Rows from block 7 of the image encoder of a small contrastive image-text model, named by matrix and row number. Each number is 128 + 24 x the weight over its row's rms, rounded and kept within 0 to 255. All counts start at 0. After the name is the row's rms in percent of the matrix's.
After each channel's rows are labels from the 100 images, of 14848, where the channel reaches its highest value: "lies over" is the class under the peak. Only what is clearly more common there than usual is listed. The data: rendered rooms with furniture. In brackets: how many of the 100, against the usual share in percent.
# pw: pointwise conv (encoder.blocks.7.pw.weight, 384x384x1x1), inputs 96-191

pw.114 091 [147 133 101 136 109 132 149 109 160 140  41 126 128 102  93  92 125 148 146 171 129 108 114 141 123 103 106 166 137 157 143 100 109 108 122  77  79 149 125 146 140 132 167 116 114 131  98 143 120 120 148 124 139 195  90 140 100 129 136 107 196 109 151 148 127 125 133 102 120 100 131 103 125 122 117 149 137  93 116  88 126 146 150 126 181 132 135 156  98 150 104 139 143 114 110 106]
lies over: ceiling (75 vs 15.2)

pw.68 109 [180  98 122 139 120  81 167 131 108 135 155 141  82 131 126 178  65 103 131  99 166 131 120 110 169 113 136 107 106 125 121 108  86 117 143  89 116  96  90 116  91 108 101 132 129  98 139  92 152 131 123 139 103  97 116 147 148 184 132 163 168 134 145 118 121 119 124 158 144 132 103 117 147 139 116 120 110 120 102 125 130 112 138 137 116 128 128 102  87  98 164 146 126  86 121 111]
lies over: window (92 vs 1.1)

pw.4 109 [ 99 108 138 129 111 120 151 102 101 126 134 179  96 114 135 134 130 154 107 122 141 178 121 128 126 112 130 163 138 130  97 128 145 148 130 114 121 116 100 132 147 121  95 139 143 123  81 153 116  99 142 121 101  92 123 123  98  85 104  94 105 107 143 152  92  73 152 140 155 170 153  92  91 102 101 149 123 150 109  98 134 109 111 109 110 115 112 136 138 173 103 122 105 129 159 144]
lies over: barrel (43 vs 0.9)

pw.202 093 [149 156 173 130 143  68 109 114 132 143 153 147 128 132  93 164  98 147 151 170 136 165 170 133 115 150 158 103 173 147  91 125 126 118  88 118  78 124 168 104 164 108 112  99 104 126 160  82 138  88 150  94 155 120 113 126  72 183 120 128 109 161 178 103 138 133 154 141 141 170  99 121 114  87 143 122 141 125 137 111 128 116 105 116 152 149 131 151 116 134 102 139 114 166 127 177]
lies over: lamp (57 vs 0.4)

pw.198 105 [114 138 160 102 136 167 105 134 102 136 125 148 121 160 123 161 125 142  90 136 114 113 141  84 173 115 115 133 135  76 152 141 135 154 157 112 114 112 118 143 148 143 152 155 129 133 127 133 102 167 160 124 121 124 183 126 121 124 168 112  92 115  94 108 124 170 132 132 123  80 100 100  94 123 149 136 126 118  93 132 147 110 142 112 114 101 127 162 171 155 153 106 136 131  93 158]
lies over: door (34 vs 0.9)

pw.332 104 [172 150  88 155  99 124 146 143 126 127 129 134 130 131 147 162 116 146 181 146 111 131 101 138 133 140 131  91 108 124 147 113 137 109  82 149 133 124 142 136 171 143 116 152 127 153 124  83 161 109 110 111 118 126 132 184 149 150 144 133 100 133 139 139 105 137 158 100 108 142 149 151 132 145 156 141  86 129 151 127 126 143 161 107 108 119 116 124 106 128 106 122 129 192 132  81]
lies over: ladder (31 vs 0.2)

pw.199 113 [119 130 138 162 112 126 106 130 110 161  96 130  90 105 126 146 128 106 125 131 125 166 126 129 119  90 110  98 144 173 103 126 119  94 123 141 124 114 166 145 150 152 123 136 113 106 177  88 153 126 113 110 137  89 140 132 103 165  86 107 122  98 125 139  96  87 121 119 204 142 143 102 136 107 135 128 112 150 127  87 122 108 112  97 152 152 110 138 102 153 168  99 135 154 151 152]
lies over: lamp (52 vs 0.4)

pw.119 096 [107 150 139 141 121 169 133 138 112 112  99 132 112 132 148 106 128 141 122 118 156 115 127 154 156 102 161 157 104 167 124 104 170 141  95 108 128 122 142 109 150 112 131 137 153 104 134 159 125 149 166 117 131 138 116 129 140 150 149 123 133 131 150 114 126 206 143 186 125 134 119 172 166 122 120 117  87 168 125 147 123 143 196 130 111 137  92 121 155 116  78 147 130 125 130 145]
lies over: barrel (25 vs 0.9)

pw.257 095 [124 104 112 108 155 157  90 101 119 188 152 128 119 126 112 140 128 132  85  97 121 156 124 131 127 174 115 150 113 106 147 150 105  72  81 119 103 131  96 152 123 149 140 131 126 127 128 139 130 147 134 100  96 169 116 120  81 149 116 156 126 143 140 122 106  90  98  92  85 108  99 107 180 124 107 110 116 174 106 128 141 142 123 145 160 161 150 189 155 134 127 135  87 103 116 133]
lies over: trophy (25 vs 0.5)

pw.378 097 [149  97 131  94 139 119 123 104  79 121 112  99 115  93 142 101 151 166 106 105 121 156  92 132 161 116 103 166 129 147 122 123 123 141 129 141 136 134 116 137  98 113 106 136 155 150 120 111  95 151 126  93 153 136 136 134 136 133 136 108  92 126 119 111 138 136 148  89 103 114  72 151  98 164 152 126 135  97 100 123 103  82 149 146 123 182 133 140 136 127 181  89 120 119 168  99]
lies over: robot (27 vs 0.6)

pw.50 093 [ 97 111 115 148 116  96 133 104  80 109 129  94  54 132 139 131 111 137 191 106 110 114 100 122 106 155 159 143 109 106 178 124 108 141  98 129 152 160  84 149 182 133 133 141  96 121 148  97 155 160 164 126 105 116 150 141 141 140 100 105 101 130 113 149 139 124 165 140 131 154 132 110 112 144 139 142 128 149  81 112 129 102  94 131  97 155 104 126 143 167 111 130 136 127 122 112]
lies over: ceiling (46 vs 15.2)

pw.96 109 [165 111 115 127  92 142 137 160 131  88 117 170 157 151 100 126 117 129 130 187 111  77 154  99 124 112 154 101 122  90  83 153 107 113 197 138 104 163 118 120 133 132  98 125 133 120 112 136 131 109 140 151 120 128 116 124 153 116  97 144 114 176 142 119 125 122 191 175 114 157 116 111 123 117 117 169 129 170 131 134 100 108 121 115 115 140 172  97 110  84 101 139  97 109  68 123]
lies over: arch (40 vs 0.7)

pw.349 111 [157 119 156 139 166 135 154 133 129 130  84  94 159 157 146 126 131 106 149 134 109 127 158 154 133 125 161 149 111 142  97 117 134 154 177 127 120 151  98 171  98 139 114 129 140 108 111  91 160 117 148 117 138 114 134 185 118 180 105 142 105  97 129 121  95 144 100  99 114 103 150  74 145 103 140 155 121 126 150 158 160  81 146 101 148 141  87 103 118 139 112 128 151 133 124 140]
lies over: floor (89 vs 38.8)

pw.331 097 [101 160 117 130 160  90 106 142  96 148 126 125 219 101 136 103  84  94 116 135 142 160 176 165 166 113 139  97 115 124 124 130 157 203 137 152 100 169 128 102 166 138 124 131 155  60 104 127 126 168 147  99 144 118 158 133 120 116 138 148 144 125 128 146 131 155 152 122 143  98 167 152 122 126 127 146 171 114 120 109 106 100 147 112 132 100  95 131 124 111 132 158 119 103 125 115]
lies over: window (79 vs 1.1)

pw.292 099 [114 136 144 112 104 151 139 126 110 137  74 100 103 134  92 127 126 102 140 129 115 174 105 106  97 107 159  90 194 140 119 106 144 130  99 115 136 118  77 118 120 133 138 106 121 141 115 123  94 128  94 119 143 125  89 151 165 128 196 125 152 109 107 112 186  87 104 144 104 113  84 105 132 129 163 118 156 127 124 118  80  84 144 136 134 162  91 167 103 109 132  98 152 170 149  77]
lies over: ladder (29 vs 0.2)

pw.334 099 [128 141 155 132 111 167  91 132 116 144 131  93 139 127 105 108 128 127 129 202 118 138 120 124  87 132 190 122 175 175 140 127 163 123 118 152 131 120 120 139  97 121 136 149 101 134 137 145 159  98 171 103 131 117 152 129 100 141 121 108 120 122 142 131 143  86  71 103 145 139 129 117 100 107 100 141 148 124 160 131 101  92 119 118 143 155 114 140 155 162 120 119 109 168 153 109]
lies over: door (99 vs 0.9)

pw.291 107 [109 118 143 100 124 140 127 154  84  92 108  93 115 109 112 169 206 129  87  96 112 142 137 112  98 125 158 107  92 139 124  92 132 143 132 119 140 185 139  97 140 132 145 147 134 122 114 114 119 124 143 109 116  68  98  89 158 119 141 132  62 136 111 138  78 207 147 201 146  96 113  64 118 172 135 142 100 138 141 145 124 129 127  95 108  96  98 124 122 125 117 154  98 187 136 106]
lies over: sofa (28 vs 0.8)

pw.135 107 [140 112 129 128 136 157  69 117 123 110 116 108  93 101 112 139 119 118  95 155  99 118 178 150 133 152 101 115 102 129 153 142  90 139 126 132 135 155 114 142 168 137 111 114 136 109 137 138 134 166 137 134 133 124 111 127 124 144 103 104 121 139 123 111 104 154 165 109 154 158  95 107 131 114  94 106 115 128 126 129 117 112 110 143  80 114 152 105 133 121 139 122 152  87 114  90]
lies over: floor (98 vs 38.8)

pw.168 102 [123 167  94 151 136 102 152 111  96 124 133 117 137  91 143 124 144  90 141  70 131 133 158 131 146 160  98 130 135 135 147 148 114 109 152 150 103 124 100 120  88 125  94 124 109 131 132 119 116 139 138 125 119 154 104 145 130  80 186 125 116  99 123 137 113 121 121 142 105 119  93  92 145 164 170 170 103 117 133 143 104 164 147 111 158 104 138 126 146 151 143 165 142 111 142  94]
lies over: arch (27 vs 0.7)

pw.129 102 [125 164 165 139 119 149 115 127 129 140 134 148 125 113 133 170  83 121 125 110 178 133 120 116 128 113 158 120 238 185 108 140 151 131 141 151 136  81 159 146 170 139 142 155 113 139 123 136 130 152  87 122 110  72 113 108 129 152 144 106 149 120 129 132 114 127 167 134 181 150 102 135 142 111 112 146 153 102 113 156 110 163 120 115 102 144 133 151 160 111 159 138 143  99 138 116]
lies over: flower (38 vs 0.3)

pw.230 095 [113  98 139 156 112 119 123 132 101 133  90 124 140 113 135 106 150 111 127  91 153 116 125 141 146 118  96 154 118 157 100 126 148 111 122 123 108  99  80 129 142  98  90 157 142 137 146 138 110  87 118 137 108 115 100 113 147 137 161 141 127 123 130 142 107 113 147 212 179 117 116 118 120 135 109 139  77  97 141 122 180 118 129 118 112 141 103 150  95 138 115 131 133 112 119 144]
lies over: trophy (29 vs 0.5)

pw.359 097 [163 163 125  76 146 197 137 122 127 128 164  88 121 107 127 168 121 113 141 135 130 138 127 138 136  83 138 163  97 122 116 135 149  87 157 152 152 116 127 101 108 126 150 154 173  85 139 113 137 148 130  79 110 135  83 143 117 154 103 138 123 168  95 144 123 133  92 114 145 153 125 127 159 182 110 151 130 170  95 147 139 146 117 113  87 176 154 127 166 102  93 108 123 107 143 142]
lies over: umbrella (29 vs 0.4)

pw.190 106 [ 55 101 163 145 135 147 131  80 143  88 175 135 117  94  85 168 127 130 148  95 134 125  80  85 148 157 102  99 107 159 142 121 119 150 168 100 202 102 120 148 113 131 147 130 147 141 154 121 138 143 143 106 178 105 123 130 150 143 107 124 146 125 140  89 105 112 170 162  96 139 165 103 110 119  83 108 104 118  95 106 163 114 120 170  94 121 125 101 135 169 115 131 127 126 121 120]
lies over: window (50 vs 1.1)

pw.275 091 [148 107 166  86 106  96 112 135 165 160 111  99 109 106 167 105  96 128 110 112  94 135 121 127 127 111 116  87 125 105 138 167 132 124 142 117 131 109 138 139 172 110 118 106  98 117 111 123 132 184 105  87 143 123 119 149 137 100  97 120 141 113 146  90 113  91 102 125 105 145 127 131 142 151 129 155 156 144 146 115 140 128 119 105 121 155 125 143 106 134 138 117 161 140 109 137]
lies over: wall (96 vs 37.9)

pw.216 096 [116  96 162 137 117 120 155 118 163  69  98 178 124  89 160 135 153 115 128  81 164 124 146 121 106 117 154 147 128 168 130 120 149 128 203 126 120 165 120 118 117 175 125 118 136 144  89 138 117 148 132 126 146  91 131  94 120 100 149 135 136 144 157 108 174 107 138 114 150 143 100 125 111  94  93 134 133 151 169 143 131 164 181 144 135 144 140 117 127 158 123 127 143 153 160 152]
lies over: arch (44 vs 0.7)

pw.269 090 [127 153 116  99  99 154 126 137 107 128 135 113 161 126 137 111  97 116 145 136 121 149 142 153  90  98 129 103 160 133 132 118  96 169 115 100 174 139  66 131 125 130 131 122  56 113 121 116 121 113 131 166 115 106 130 123 123 130 148 136 155  99 123  86 141 130 132 128 128 105 132 102 111 112 123 103 159  93 160  90 138  98 144 116 210 155 119  95  92 137 110  92 158 108 109 135]
lies over: ceiling (98 vs 15.2)

pw.60 103 [113 134 107 153 150 109  99 145 104 134 103 168 111 135 114 116 138 143 162 140 129  99 126 117 130  72 137 104 129 152 114 136 136 115 136 112 128 162 123 141 129 106 138 121  89 151 155 109 119 100 134 158 102 120 110 150  86 122 133  82 115  88 167  91 131 130 178 128 121 120 140  84 102 109 133 121 114 143 111  93 119 108 129 117 111 152 124 108 166 122 114 128 156 162 163 134]
lies over: robot (27 vs 0.6)

pw.86 097 [ 63 107 156 125 132 147 121 104 101 131  99 124 107 116 137 108 119  81 135 146 169 208 112 134 128 138 114 150 192 139 136 135  83  99 100 117 125 127 149 104 105 102 105 143 109 152 142 152  98 146 138 108 138 137 134  95 105 118  86 155 126 115 111  90 118 141 173 111 174 164 142 130 121 122 152 109  93 133 127 153 116 113 140  99 121 191 167 139 172 127 168 130 155 138 121 126]
lies over: flower (55 vs 0.3)

pw.315 086 [111  80 123 149 126 114 117 161 139 110 128 104 175  98 124 117 130 171 124  76 139 139 108  82 119 131 142 101 139  96 115 137 117 111  79 128 115 143 171 138 126 137 132 114 144 151 148 159 132  99 115 108 102 105 140 114  94 127 119 118 139 154 127 173  66 154 138 161 109 118 130 118 120 147 135 147 152  95 113 108 121 109 105 132 109 143 118 143 132 167 149 190 129 137 149 127]
lies over: ceiling (73 vs 15.2)

pw.6 094 [103 137 123 139 172 162 144 160 149 147 150 118 148 148 117 144 130  64 155  95 137  78 128 209 153 132 139 138 135 151 177 135  79 119 109  94 133 165 132 182 146 123 130 147 130 121 120 128 136 115 123 162 185 154 121 158 138 104  97 105 146 116 107 132 142 145 104 141  96 102  89 133 126 135 151 136 116 119  97 107 112 142 114 103 139 120 138 130  98 100  86 109 124 140 136 153]
lies over: ceiling (96 vs 15.2)

pw.74 091 [101 190 143 153 151 122 154 105 119 131 132 127 150 119 172 134 115 109 104 119 110 140  81 137 124 133 114 154 173 107 102 101 104 167 143 115 143 127  86 140 103 165 119 120 113 120 141 118 116 113 109 139 152  77 118 118 123 109 142 136 147 114 130  92  92 127 166 102 124 121 156 135 187  89  96 153 117 138 110 144 113 123 134 138 119 161 152 133 107 136 124 124 148 120 116 159]
lies over: wall (87 vs 37.9)

pw.10 105 [154  97 111 105 136 147  74 117 116  98 128 152 124 148 121 107 124  80 129  90 134 138 103 131 129 110 138 102 131 139  78 155 124 154 131 163 143 150 127 119 119 130 145 144 114 115 114 145 171 148 121 149 151  99 124 137 106 125 119 132 127 132 130 131 149 101 163  90 118 103 103 132 116 137 149 129 115 104 112 156  95 138 111 109 128 113 110 136 167 111 104 125 116 169 132  72]
lies over: door (38 vs 0.9)

pw.282 097 [114 138 111 140 146 103 166 129  91 139 121 136  67 155 103 123 120 120 113  81 186 126  97 129 161  73 146 123  85 114  79 125 123 139 114 154 109 108 110 150 122 105  85 127 137 142 144 125 113 141 100 130 143 130 135 117 138 112 108 105 118 127 193 148 178 164 119 125 122 138 161 132 105 115 186 149 184  89  85 110 105  91 137 101 134 106 115  75  92 142  92 144 108 103 131 132]
lies over: ceiling (40 vs 15.2)

pw.265 107 [131 123 137  91  80 135 108  90 164  99 124 142  94 118 120 174 126 144 173 116 188 121 145 134 108 100  60 127 115 118 136 121  91 135 106 127 115 115 116 140 112 128 119 116 104 136 141 137 148 108 157 132 115 180  99  92  94 122 130 172 124  94 116 155 167  91 151 158 122  91 147  99 129 134  69 107 105 113 119 108 135 114 132 123 144 126 107 114 168 104 154 119 110 181 140 132]
lies over: robot (33 vs 0.6)

pw.127 102 [213 103 143 140 150 130 147  99 129 183 133 131  89  87 135 171 173 115 159 138 175 102 126 143 150 151 121 138 130 124 141 127 130 144 129 136 126 136  94 121 105 121 128  90 177 160  96 132 117  97 170 114 145 133 179 128 107 148 124 121 105 120 181 139 116  87 123 145 110 156 123 176  94 159 144  98 123 125 136 140 153 122 155 175 139 120 161 127 115 111 104 133 128 104 166 100]
lies over: window (40 vs 1.1)

pw.154 104 [107 136 155 144  98 133 115 116 170 141  72 103 198 104 148 134  98 132 121  77 109 122 171 136 104 144 137 102  92 114 104 136 140 119 107 116 136 125  95  93 174 146 124  71 164 151 180 121  92 139 117 122 175 156 113 142  99 138 135 147 130  71 127  89  79 176 105 130 139 120 134 100 157  93 128 115  81 171  92 106 125 155 165 129 145  84 157 127 108 148 132 137 193 116 136 151]
lies over: arch (34 vs 0.7)

pw.285 101 [111 145 117 162 146 128 142 113  92 133 136 125  90 114 155 122 124 119 139 120 153 142 179 146 112 171 152 122 131 112 198 107 106  97 117  99 119 163 140 136 107 122 144 115 122 123  62 103 136 138  83 146 131 128 109  89 133 113 197 130 118 102 145 118 104  81 138 113 186 109 115 153 129 142 103 117 125 137 106 116 138 109 143 131 175 132 126 116 127 146 100 136  93 113 122 110]
lies over: flower (37 vs 0.3)

pw.136 093 [109 124  90 128 107 165 108 150 138 135 109 112  87 136 126 117 108 125  92 145  88 135 158 114 157 132 101 134 180 100 142 148 111 114 148 104 102 161 139 124 116 142 107 105 139 100 123  97 153 124 116 158 131 144  78 125 164  88 142  95 121 103 103 107 120 124 136 137 166 129 145 113  86 126 163 159  97 139 154  95 152 136 124 103 114 124 118  99 125 160 146 102 116 100 168 123]
lies over: trophy (25 vs 0.5)

pw.270 102 [115 142 169 148 148 145 126 120 111 122 173 104 122 138 113 141 141 109 141 104 128 139 109 147 145 174 109 119 114 133  85 131 132 142 136 138 139 133 138 123 147 155  94 145 112 127 114 150 149 115  89 141  89 129 178 115 180 127  90 131 103 144 108 126 122  93 108  97  99 174 126 134 145 137 128 132 142 116 187 148 163  95 132 130 168 121 147 149 101 125 114 101 141 129 138 124]
lies over: umbrella (52 vs 0.4)

pw.305 101 [113 119 151  96 129 148 143 133 170 123 141 120 114  95 160 157 155 165 143 176 145 158 119 116 163 118 116 154 143 176  91 138  99 101 113 120 106 164 154 158 153 125 146 102 136  91 107 130 134 151 139 123 123 142  94 126 118 158 151 148 137 162 148 119 119 119 111 113 160 129 121 146 145 144 118 132  81 122 155 116 105 108 167 118 157  99 115 136 158 149 164 156 108 110 127 189]
lies over: barrel (43 vs 0.9)

pw.361 100 [116 108 149 143  87 101 128 153 112 116 178 134 164 145 134 156 129  63 113 154 128 139 107 150  58  83 153 127 103 142 147 134 155 112 108 117 147  57 115 134 155 153 130 148  88 131 128 163  65 171 157 121  92 134 110 110 111 131  88 119 132 111 140 145  99  99 114 102 113 142 109 133 122 149 109 120 100 133 112 137 131 101 104 123 114 191 134 118 156  89 116 147 114  71 143 118]
lies over: trophy (33 vs 0.5)